Weights of a small image captioner: trained on drawn branching plants.
Rows from block 2 of the text decoder of a small image captioner, named by matrix and row number. Rows with one number belong to one neuron. Each number is 128 + 32 x the weight over its row's rms, rounded and kept within 0 to 255. All counts start at 0. Numbers have three digits each.
Before each neuron's rows are labels from the 100 texts, of 14848, where the neuron reaches its highest value: "fires on" is the input token at the peak. Only what is clearly more common there than usual is listed. The data: drawn branching plants. In brackets: how many of the 100, against the usual share in percent.
# fc1: MLP up (decoder.blocks.2.mlp.fc1.weight, 768x192), inputs 144-191
# fc2: MLP down (decoder.blocks.2.mlp.fc2.weight, 192x768, transposed), outputs 144-191

fires on: "red" (99 vs 1.7)
fc1.426:126129139128127128130122149124128128130090102115127116128142085129128128127122128129127128129164131126125114128128128128221132116137130139126129
fc2.426:128128128128128128128128128128128128128128128128128128128128128128128128128128128128128128128128128128128128128128128128128128128128128128128128

fires on: "white" (100 vs 1.8)
fc1.124:137128116128128056130131154128125129133126167147131141204000172128128128128000130127128254141128128137130126128047114130110103152136073126134148
fc2.124:128128126118135128127128128128093128126128126200128127091128128128128128132128128128128128128128128128128128128128123131129128128128128128128128

fires on: "night" (98 vs 2.1)
fc1.412:128127128128107125125127123167128128128128128128136128128128102140129145125128129129128128125128127152092098106134128093128119116077106091128116
fc2.412:129128129128127128128129128119128129128128128128128122128129128114128128128128126128128128128128128156129128127128128127128128128128128127128128

fires on: "," (72 vs 22.5); "blossoms" (22 vs 1.7)
fc1.378:126126146127130128128128154134117200127195128128117128045127127128137133116128135104120128128065127128128128114126128128136139209125128134181132
fc2.378:130131136128131128128131127128128128133130128147128128128128128128128128128129133138129128123128128128081129129128137129128125128126128122129128

fires on: "flowers" (97 vs 1.8)
fc1.527:182129128187128127138119135128133133121127128126130000128128128134151175127128130116128146193168130142097128098128128128109128129124137128129137
fc2.527:128129129128128128128128128128127128128128128128128128128128128128128128128128128127128128128128129128139128128125128128128128128128128128128128

fires on: "," (100 vs 22.5)
fc1.758:127007128117128127128050142128120123211114132128041129209128129128127129126123128126163128128118221126129127129128127137128111128129139128130136
fc2.758:127162128127128131128128128128128124128147130128128124128131128128126129128128128128128127128126128128128128129128129128128128128128128128128131

fires on: "autumn" (99 vs 1.7)
fc1.98:128031128128128128128128127128128125126205127128116183129061128100129137128081154126181143081128131124176083128128128128068122123128159125162051
fc2.98:128128129128128128128128128128133128128128129108125128128128133126129128126128128128126127132128126134127138137128129128128129154128128128128128

fires on: "," (100 vs 22.5)
fc1.291:132126129124170125128115113126126128162127128128127128128125128127128127130128131145128128125196105129130128115128128128129121091128237134128134
fc2.291:129128117128129120108128125153127133129151128128126128128129130126140134123084128128128128128132125120129097128000129168062132128168143138131128

fires on: "white" (100 vs 1.8)
fc1.244:128126077127110120104133126128128148142126193119032119172127226125130125118119173131128185137134128168126128137093133034129128121082128126128128
fc2.244:133000125130129120135108136133000124130128135128128140128119129128127197215128120127129129104125128123129127121129130100118110114132067118128130

fires on: "red" (65 vs 1.7)
fc1.57:100127097128130127128128122233134130128137128126129128128189134127128134085134084128228128255120129127133074128128128078132130128129102128122119
fc2.57:128128127128128139127125128131128130128130135128132128128133128127127129128129255128128128128128128128128128127128128127128127128127129137128128

fires on: "right" (59 vs 1.7); "drooping" (29 vs 1.7); "wide" (8 vs 1.7)
fc1.607:128128128128122129203103128117128127128128128128130128148079112128100125128132128127132128107103128139128112115128128128129101128255129129127119
fc2.607:152127147129129127128128130128133128177128128097128079127129129124146097139121128126116128128129127118128177081135142120126127137127129136128128

fires on: "leaning" (100 vs 3.5)
fc1.343:128128128141128126125127000141128135124132128128127128128128129152130161130128128218116128131126128128123114082130128128117106134148129173133133
fc2.343:126128128112035128117127214127128128121128128130128128128128132128063127130104128118128126132121124124131128128128128128128128127128129054128174

fires on: "a" (100 vs 10.2)
fc1.95:104128128128128156130135114151072132129106158128128255138128128135236124128111129031128128134055128142201158127128126079142153128122118130126126
fc2.95:077129135126126033126114058118128122135128131128128188165125135128128129129193128126127121129064120079133115129125128130118128128128130127115128

fires on: "a" (84 vs 10.2); "white" (16 vs 1.8)
fc1.683:142126128128128128121127130126128063130126130128120162129118131173120217099128134129128128128082128032000128128147127000130129138128127128126129
fc2.683:128134128000128128128128128128128130128128128128127128128128128128128128128130128128128128128128128128128128128128128128128128128128128128128128

fires on: "white" (100 vs 1.8)
fc1.12:125128128129054125104101130129129127195120128091131128141128128130127128130128193128128128128111128189102127095047128129126127103128128128128161
fc2.12:128128128128128128128127128153117128128142128128128128123126128107123129128132103000120127130107128127129128128128123128130128128240110128128128

fires on: "pink" (56 vs 1.7)
fc1.383:128001128128128074128128225126134128111128128128116127128224170128128132128103127130141128120124139128131080109127130128119127046128107128130128
fc2.383:132128128119128108129121135094128138033118117178255128129104133138128128128128130165147128130123129133128128128128116128127150128128131083108128

fires on: "green" (70 vs 1.7); "autumn" (30 vs 1.7)
fc1.481:129109110128128118128119179128141127128129128142125166127080128100123128124119126145156255128127140129132128124007129160125000226128122127128255
fc2.481:128128128128129128128128122128127127128128126127128127121128129128127128128125121128128128129130135128129128124000128128128128139128128128128255

fires on: "," (100 vs 22.5)
fc1.338:130131128107128127156125143065128128108114128128116129127122174133091128121126109128118128152051127153230128140108128122049122222129134123126073
fc2.338:010128129245122128140121128129121128128079122120128128102128214128128128127128104126125111128125048135128127137120128133127128130152125130062129

fires on: "pink" (100 vs 1.7)
fc1.603:128127140128128131165126128123129128128143128136128128128118128125127130133129127128128140142126127127128138125128132128137150134133255134127128
fc2.603:128128128128128128126128128128128130103128128128128128128121128129128128129128142129128129129128128128128128120128128128128126128096000128128130

fires on: "leaning" (100 vs 3.5)
fc1.519:081128128128128128133106000126128128169128128128127131128145137128145123128129130205128128129168130128107035129128128128103130059142126126134135
fc2.519:127126128128110118140129253128131128128097128115118097128131000126127129127106084127090125128015127125132127128128102124255128129129150128128118

fires on: "," (100 vs 22.5)
fc1.610:133149159127128138128125211126096129127128128128170131128128129103130128129190147119121127132124123129134129128168166128063193255128127118128167
fc2.610:136128128127099127128112128128130120120103154127115128125132124128128128139128128123128165118128128121130121128124051128128000109128118000128128

fires on: "leaning" (100 vs 3.5)
fc1.494:073083128203128128128116167124128131143125128128000128131192129124128132115122127129128128128126128137131129128128129128128137128255122126127098
fc2.494:131134128128128128129173132128129124128129129128255128124126131128124129128128126126129128096129126144128129122125128028128120128127128126128128

fires on: "red" (100 vs 1.7)
fc1.226:127128144057121129125128159140059127130128130128128136129128129115128153125122095181255157128129198128199130128130129119131123164128134091129148
fc2.226:128128128128128128128128128138128128128128127128128128128128128128128128128127129128128128128128128128128128128128128128128128128128128128128128

fires on: "red" (100 vs 1.7)
fc1.315:128129141135142130130132051126128128117139249128200005128134129128127135127119135126126128130218129124128128132129128127121091136129128127129130
fc2.315:128128128128128128128128128128128128128128128128128128128128128128128128128128128146128128128128128128128128128128128128128128126128128128128128

fires on: "at" (100 vs 2.1)
fc1.557:128128115122039129128131110128128125128128128128177128033135166128082130108255129118129152083138128153128130150131128128127128128139128128128131
fc2.557:129128128128094128125128128128132134126128128135000128255128128128128128128095128128128128128128128128128128123128128127123121127128128139128127

fires on: "pink" (100 vs 1.7)
fc1.596:128125128094128128128131128128128128130128122128128113128128128128126127129128081128128128128124128124128128128159128128141157153127116131126131
fc2.596:128128127163125128128127128128128128127133128127128128128128128128127128128128128128128125128129128128130128128123135128127120134128128127129128

fires on: "green" (100 vs 1.7)
fc1.246:134128128113094118120128133129086129150126170128133132131000175084128129113063128128155170182130137128107118093096096167090129137125128020127128
fc2.246:128128128127128128128127128128128128161128128158128128128128127128128078128128128134128105128128133128128129128128128128128128128128128127128128

fires on: "night" (63 vs 2.1)
fc1.621:122128132128131128134128127168147128128128110128143147145162146168200227115130128115128132127150121128119022128128141128132128129127130128128132
fc2.621:129130107119140084044120114120180136197128125100145115143054121128119128127128128119129129127131108062129125143126102125190130116122142128128128

fires on: "green" (100 vs 1.7)
fc1.174:127128128128128129128117148136128128128129182128122140128084128128123153111128128134128142137093132128128121128128230138126059128144180129009104
fc2.174:128128128128128128128128128128128128128128128128128128128128128128128128128128128128128128128128129128128128128128128128128128128128128129128128

fires on: "," (100 vs 22.5)
fc1.307:125128167128128128125128054128104143128069128128134003166128126130127111128128135144128128128124128127125128129129127128136129128128116128120000
fc2.307:128127136128079128122128115121152128150125128127114138130131131133229128129225126121125127112127000079128145128128129128126166128131110104129128

fires on: "pink" (92 vs 1.7)
fc1.612:073128133128128094127128177128128128136128118128000032128162110143131162075096140137141148175129255132124129154123128162131128128217127129128137
fc2.612:129118125128115128129124110135052133128126130128134128133129125128133122128129107092124109127206097127134128132121129061136133129125128126255130

fires on: "red" (100 vs 1.7)
fc1.377:128128128128129128128126128128128140128128128128128051128224169128128142129128125037127004168149128124128000128149128128128164128128129128097128
fc2.377:135130121128129103128128128107144152128094129132147135128129137133128125113123128128136182124132128129124128128128129128128126128128124118227129

fires on: "leaning" (100 vs 3.5)
fc1.312:128128120128175159128129015118128140132129129128114138128135128134128117128128125129128134140129160129138096127129128016120125137153183150128160
fc2.312:128128128127130128133127143128127128128130125128129099128128123128114128136128128109132126121128129126128127128131128128119128136128128125128139

fires on: "flowers" (60 vs 1.8); "blossoms" (35 vs 1.7)
fc1.213:183095128128137130129128128137075128152129164219240127128130114127128115131106126126128134128117124128134125128129148127131113132123128128128131
fc2.213:120135041132128127128138128129133128253128128141125144126128000126120129128128132128101123128126154128128128129128136129128128132127125128123131

fires on: "pink" (100 vs 1.7)
fc1.550:096128045128128129125078128147136122065136128128117157128131130116128128128128128133128130128109128129146098128118129255127128219138132128128148
fc2.550:125128128128128128128128128128128128128128128086128128122128134128128128128126128128128135171128128128128128129124128215128128224130119128128128

fires on: "at" (100 vs 2.1)
fc1.509:055146132162205110112128129146127052128128108067127121128206128128128095127132128129128177142126108129125088129101128161159100246119128184128183
fc2.509:121130128127128128132126128130127128128126130012118126128248139127133128128129128129130128128128128088122129121126132128149128128096128128158128

fires on: "red" (100 vs 1.7)
fc1.201:130045124129128128127128051143123128105089128128128138128111155150128165127117128128129093125128129121128184128127128128133126125127127129038109
fc2.201:128130127125126128128129128128128129128128141128128128128128128128128124128128123129128128128125128126129128128128128128127128128129128128128129

fires on: "a" (43 vs 10.2); "leaning" (43 vs 3.5); "white" (7 vs 1.8)
fc1.189:128128115142136129128130065130114128135105129129129089128129128195128093126128129127128128130131127128052135124124135128129136182128126134128121
fc2.189:128128128128128128128128128129128128128128128128128128127035128128128128128128128128128128128129128128182128255128128128128128128128128128128128

fires on: "leaves" (98 vs 3.4)
fc1.589:128120180138128128172132128128124130133136128127128167128187156135128124030121128083127001175134134167136149129129181121243131129083139080255127
fc2.589:128128128114137131111129128122130143128128128160128134128000128128129128128132128156129133127128134128123128128135128129125124118204089128108128

fires on: "leaning" (100 vs 3.5)
fc1.37:129128173119130154128118000128128132128147134219124129128129081125222120118142128175128128128128132134128086128136128128102103124127128127103129
fc2.37:128124128128128128129128128128126128128113128128128031122128134100126128130056128098128122128128128126128128076129128124157131132128128128127132

fires on: "leaves" (55 vs 3.4); "flowers" (45 vs 1.8)
fc1.345:128116128158132140155134128126129128128128128123128098140124068131127150127127125127160000125106128130000129128127129129123210128133110109255029
fc2.345:128125134128128128250130128128128128128128128128129128128101125129255128128135128128128128128128130127128128128128128128128127128128128128072128

fires on: "berries" (80 vs 1.7); "bare" (16 vs 1.7)
fc1.256:128130128128033111103050174131129120207128151111127181111147128127131161121135123139125126148129128170129122126129129088128118129109141124144161
fc2.256:128128128128128128129128129128128128128128128128128128127128128128128128128128128128128128128128128128128128128128128128128128128128128128129128

fires on: "at" (100 vs 2.1)
fc1.183:115127129128128134120128105128203023127128128127128108128137070128128128128129130145128127128129128128121128128132095128128129110120127128133144
fc2.183:107000128128129129128128129177128144030123128125128150128128138120128128137128132128109128220126128129116128126129119000066129166124127128130102

fires on: "berries" (47 vs 1.7); "flowers" (43 vs 1.8); "leaves" (9 vs 3.4)
fc1.488:125099127149161179134127103135157128192126119129128226148128119137128103127107127128128125096128124138099113127128128084171127128102127179153128
fc2.488:128128128128138129128120128128134138255128128135139183122132126083135103000128126128088124128128128144149130128153141127130125135128128128128145